config = dict(
    model='multi-label audio tagger',
    dataset='drum patterns on synthesised drum kits',
    train_examples=26041,
    n_mels=64,
    hop_length=320,
    input='log_mel',
    spec_augment=True,
    win_length=400,
    arch='resnet_bottleneck',
    norm='layernorm',
    hidden_act='silu',
    depths=[3, 3, 3, 3],
    kernel_size=3,
    stem='single',
    avg_pool_shortcut=True,
    widths=[192, 288, 432, 640],
    num_labels=33,
    mixing='mixup',
    init='torch_default',
    residual_init='zero_last',
    optimizer='soap',
    beta2=0.99,
    learning_rate=0.0044,
    beta1=0.95,
    shampoo_beta=0.99,
    eps=1e-08,
    precondition_frequency=25,
    max_precond_dim=512,
    merge_dims=True,
    one_sided=True,
    adamw_lr_other_params=0.00084,
    max_grad_norm=1.0,
    max_steps=14900,
    batch_size=64,
    epochs=36.6,
    lr_schedule='wsd',
    decay_fraction=0.3,
    final_lr_fraction=0.01,
    warmup_steps=440,
    weight_decay=0.1,
    adamw_weight_decay_other_params=0.01,
)
Rows from block 2 of a small multi-label audio tagger, named by matrix and row number. Rows with one number belong to one channel. Each number is 500 + 50 x the weight over its row's rms, rounded and kept within 0 to 999. All counts start at 0. Numbers have three digits each.
After each channel's rows are labels from the 100 clips, of 14976, where the channel reaches its highest value: "responds to" is what is common among them. Only what is clearly more common there than usual is listed. The data: drum patterns on synthesised drum kits.
# convs1: 3x3 conv (model.blocks.2.convs.1.weight, 48x48x3x3, each kernel summed), inputs 0-47
# convs2: expand pointwise conv (model.blocks.2.convs.2.weight, 192x48x1x1, transposed), outputs 0-191

convs1.10:460556536539494566564496492510486427473468525457505518582508488567535585613443514473470609533501536590519598523427557513566505537460568531499537
convs2.10:429543475427472456512500488479490378602542521548448523392540505469487526485535463549512431517480530505443425559468461496578542562479507607554475525522534476467351556507467488586541475527530519456525555554555501486511534508542565472524507508545478538533423490540433513473509474585636523549599515560503473537465514426455598629464572476529458505550541412557478477425495501407479521522493547516552505518465459481476560517546475519524507627459509438562529499427532511540517547514556518462507528585484440503538631480510512474479505484431520543604531466532542372432497448556484478368
responds to: rimshot

convs1.24:409525544559522562512515522574458522547497481453504535439438393414493533586541523493545453582568533448480463565432541442552434419508516490494523
convs2.24:518616393513514527469463549451453515468464458424533446546567525514479452465432470463479510339512537487462544565573553455404471469465528368505457430488544552531511494516415525433544392522592464505469500524545525535439490561522465507559528470496466529484507402380556454466469551525452506345556491485561571504446565612517480405469456471518510517469473472517524473574475547457539571570549471469492535514511444535429537462415457513464571506427442518452547469460439485541555572461429504494505522410478569556486556499515429530485520522561538551491493552541566539495462483530500560595
responds to: snare; high tom

convs1.46:439529547564499522629452446497578448526417483560455546504571590546535557495475567574506572511511527585483567498464466503423487497539552508527520
convs2.46:552605490459529564459365525492460520494451480615480498523543476498499510476466593425498473516486476592584488485571420534431596463468537569388491401474553455488510517537590519477585490452485473535488498502483523520488518454482493522502488554532438510500497492470424416505500552561523467488476430411431429523518529585410399609512487521491455427443450491457490573510436517586619530510504455508529489491507472553480501538507554427469584453425566520499443478467419456449411560510475583518483497425470554451559538421549407503563503431423439441455470531602483494435493481520529459474
responds to: ride cymbal; mains hum

convs1.16:481421454551456535440487392610500488487517540475557524463528531487471551576482447451532522553515483565487410406493588476538533499542454549436575
convs2.16:508457506417525566513569600514492436464461584449510486618457564484515498536525468458506526491508520506521527628493531465547589514514536614429477527488501451556520480534421527506512361557526536551376527465493437459516482557439536499501540495485575525525477470500394512498518481518589486525533477488517553504523532416493512401320481475493506488572496508505450501526496487450526531482508460522515506550414490428634454532495495535523521450485474495487565494499566482524487543528515504510502518523611502515483480497464526520477489510577548448517558529686644571476509539490404539366
responds to: rimshot; tempo: 70 to 80 bpm

convs1.42:460493499467483469518519603499498400460459556531551503530511512478444470549419374478509481452516450496531477456465492425572441530511456519449346
convs2.42:545540545460499534546475551548584512525548505585553576481557564553561575548560559559554530536549523537430552432535432460558533539548537562592545560525544557566617550545580545551562507485557547524439544589520561517559553527515407557551540566536584555549540392541566548550550429556532550535530544534540530527550490483512522522488539563540556544491558466504512553580559533503566430553546538557556545506538524572524497577563558540540550556564553484541543532554501540511493535544544535446538541530516557534540529550525541556555521554553562515522561551483387540506543537575508559608
responds to: mains hum

convs1.21:514577524576512524431466516492408472501532560467409547566485427478517371504520480517468441544426513576484457511502460546592516580468536507498425
convs2.21:542560504549318491522587617518513447524506502495533545564560547509543528525523525509537501451527495524455530424531461481651589518535535430413523503499534408608505523532500529533538588411545531463346527539507531464532543534493530529537522536511627547534493426514468524537517672548316521552536524497521532475515576435442503487588514530527519546524529530510504527528521522467539542544539508523558526546448454543505432563527535520521551513512510491511581521490512507497508535511525523522517518511528525519532532492489495546529545490548577495498605524512400412450480529604486580547
responds to: snare; quiet level; four on the floor

convs1.39:596520470501482454452476626581435478488560516416496408538487513496459535572470506471505503517419398539543533473442539467564527494477440431464548
convs2.39:530504518602511462471526539507521497514543530579480512565472546498495558516545487550509502471502519461423450368464404679414568498507484559430450489461463497514578488505508485506545474244499497490473488591497516480522458448493528503499473500521533509515618635505467503478498597494434509437432511541495484537493363380530509438509457528445501503391496446493388492530499467378528427509496459509495469504494448485449476545530484489504527403476470541486528485526537511540583513487496462583503504533407453509439548476467546492485424487480485502475430485538444491491528512550488513566
responds to: mains hum; ride cymbal

convs1.43:437487496463430500465494506417470409436484437450526485400528484400476489483407466455473561530510490539465443481512508463469513563495419540405396
convs2.43:516426498748548409473400484503560456471483455478486504375457499473491487497496479484481503541487493480328502390471482346477494485482490474607507499466473524468626479485558474486480516507489493455404486387463467518493492485461567493475490494460493494490449407482534480497474422466484483494477481466485482482518521500723480481448484479496498483360492534453550477472496462500473537463480479499491490396562455475518485469488487484495481533501484552453447492490493485507439487485481487599476476501540489482482444488485502486474485487495496464477502485454377646425515487493488442432
responds to: ride cymbal; muffled (low-pass)

convs1.36:487515566472538521533457380566587518516511478470563490535550553506521600537548527491537528570538545595461482549556530504489479400553534580536577
convs2.36:518529481499456492551503404420340433448565501480437496480494476486431515461407485454475487485475455569509415579471521459525631467477435597396463552526480437442370464525366515524425427513451500517402538514556472513455495458478551417381504480536538490504501480484394502435580490519505436537497428569480421428459548520453472464507489462472434422522501548573541505441428465553491540381467546462531467562469512409494463474536467475489438498456453496540530441504506454446488436524489442493481483571560422485460505433533429455492455483510486506576507451600485490467510484495531521453
responds to: closed hi-hat; quiet level; tempo: 70 to 80 bpm; pattern: random hits

convs1.31:503517476516489521479617469423572524409452517455443518458547473575507527419523561636477570468570549552465484514563516529467447515462526569480502
convs2.31:480475523448507529479487522570424439412505471450475575647522538552608520486491481412592541462515482388539551519487500541544546538584571461479517469520484491564476483515507483538575441472613570465460576523431463435530412525446492463557497570382498532520427485515540491500462489529451444552557540489550583570584519493483515435517517471514501538507512557500506502515524486441484565450541508568577495477504483501488443569476573533541591523454452495436591544562430519478433500523472469516438440542443519470470492544494538552557420580579593439533619568527536504474427553421388570486
responds to: white noise; pink noise

convs1.9:523568385463550457543525612556484476421544453451438442511489524540564472524468528540462541488513483566518526586562510474553582483491379497518493
convs2.9:450443512412481465516513575537540446448484499529481561564527544475554580607596490372562557502510504475504484498458472447574466553503507533503533503536419474535480468480473503529525492591557517532514571479534459496576500467481547532496511550532604549594442472497364505491537537501546533474562524481541513510448593450526563501489478499451537479617440402446648474584588501441609500488549520587577467487432430456438433547568548561496538490573467463482555495529581522479538558531494480471541559474485448568511544497400576506467573506523580524465475493516481446455451554460430571433
responds to: muffled (low-pass)

convs1.45:566515487563347488473478480436492532495584455541526557519554471495505539487523471562418437523406521462534476554577486407406506535522487462461509
convs2.45:549540485505364546529512446506442452514490520500507468534514499518504462489483501396485506509506482556597520519529479458639668511489523527525551537554539452498400528514438537502485497339481500405421519509514482533497509551534614495494525507520637495492444283526515487485528478518485490590558471521501511464507461588464531553653563465522523501524521556564623521448479525556489435510498555491505508561529561479531542477489506521506484602514538390600489499490489488506449522529524538584498525507468546509531495524541473492509575530502507527577563509470551449498468492544595526524
responds to: rimshot

convs1.0:487412502552577547515436548500486550570554484479464539490442471588540425496561551571431525534454523468431456442469493578413510483475588560531539
convs2.0:510478490507429498406500498468508462490481489513406545451530566387435501443477471498497536465519516362479461511471521553539497520498427344491437561459436513491593417516595447453521586548543483491488398524525496430427405439450523500491455439472510479486421504535580513432440438573405503503461591583463520587489532504522457395510463562467496562507503497441487448578488452387456556544516449525440438458471481468415505558442475471489511504490455520469455473451531553509435489419467425526511451550471367494459559519472583515530408483485483467479521443420413518483461476512449457496
responds to: reverberation; text has "reverberant"; text has "room"; white noise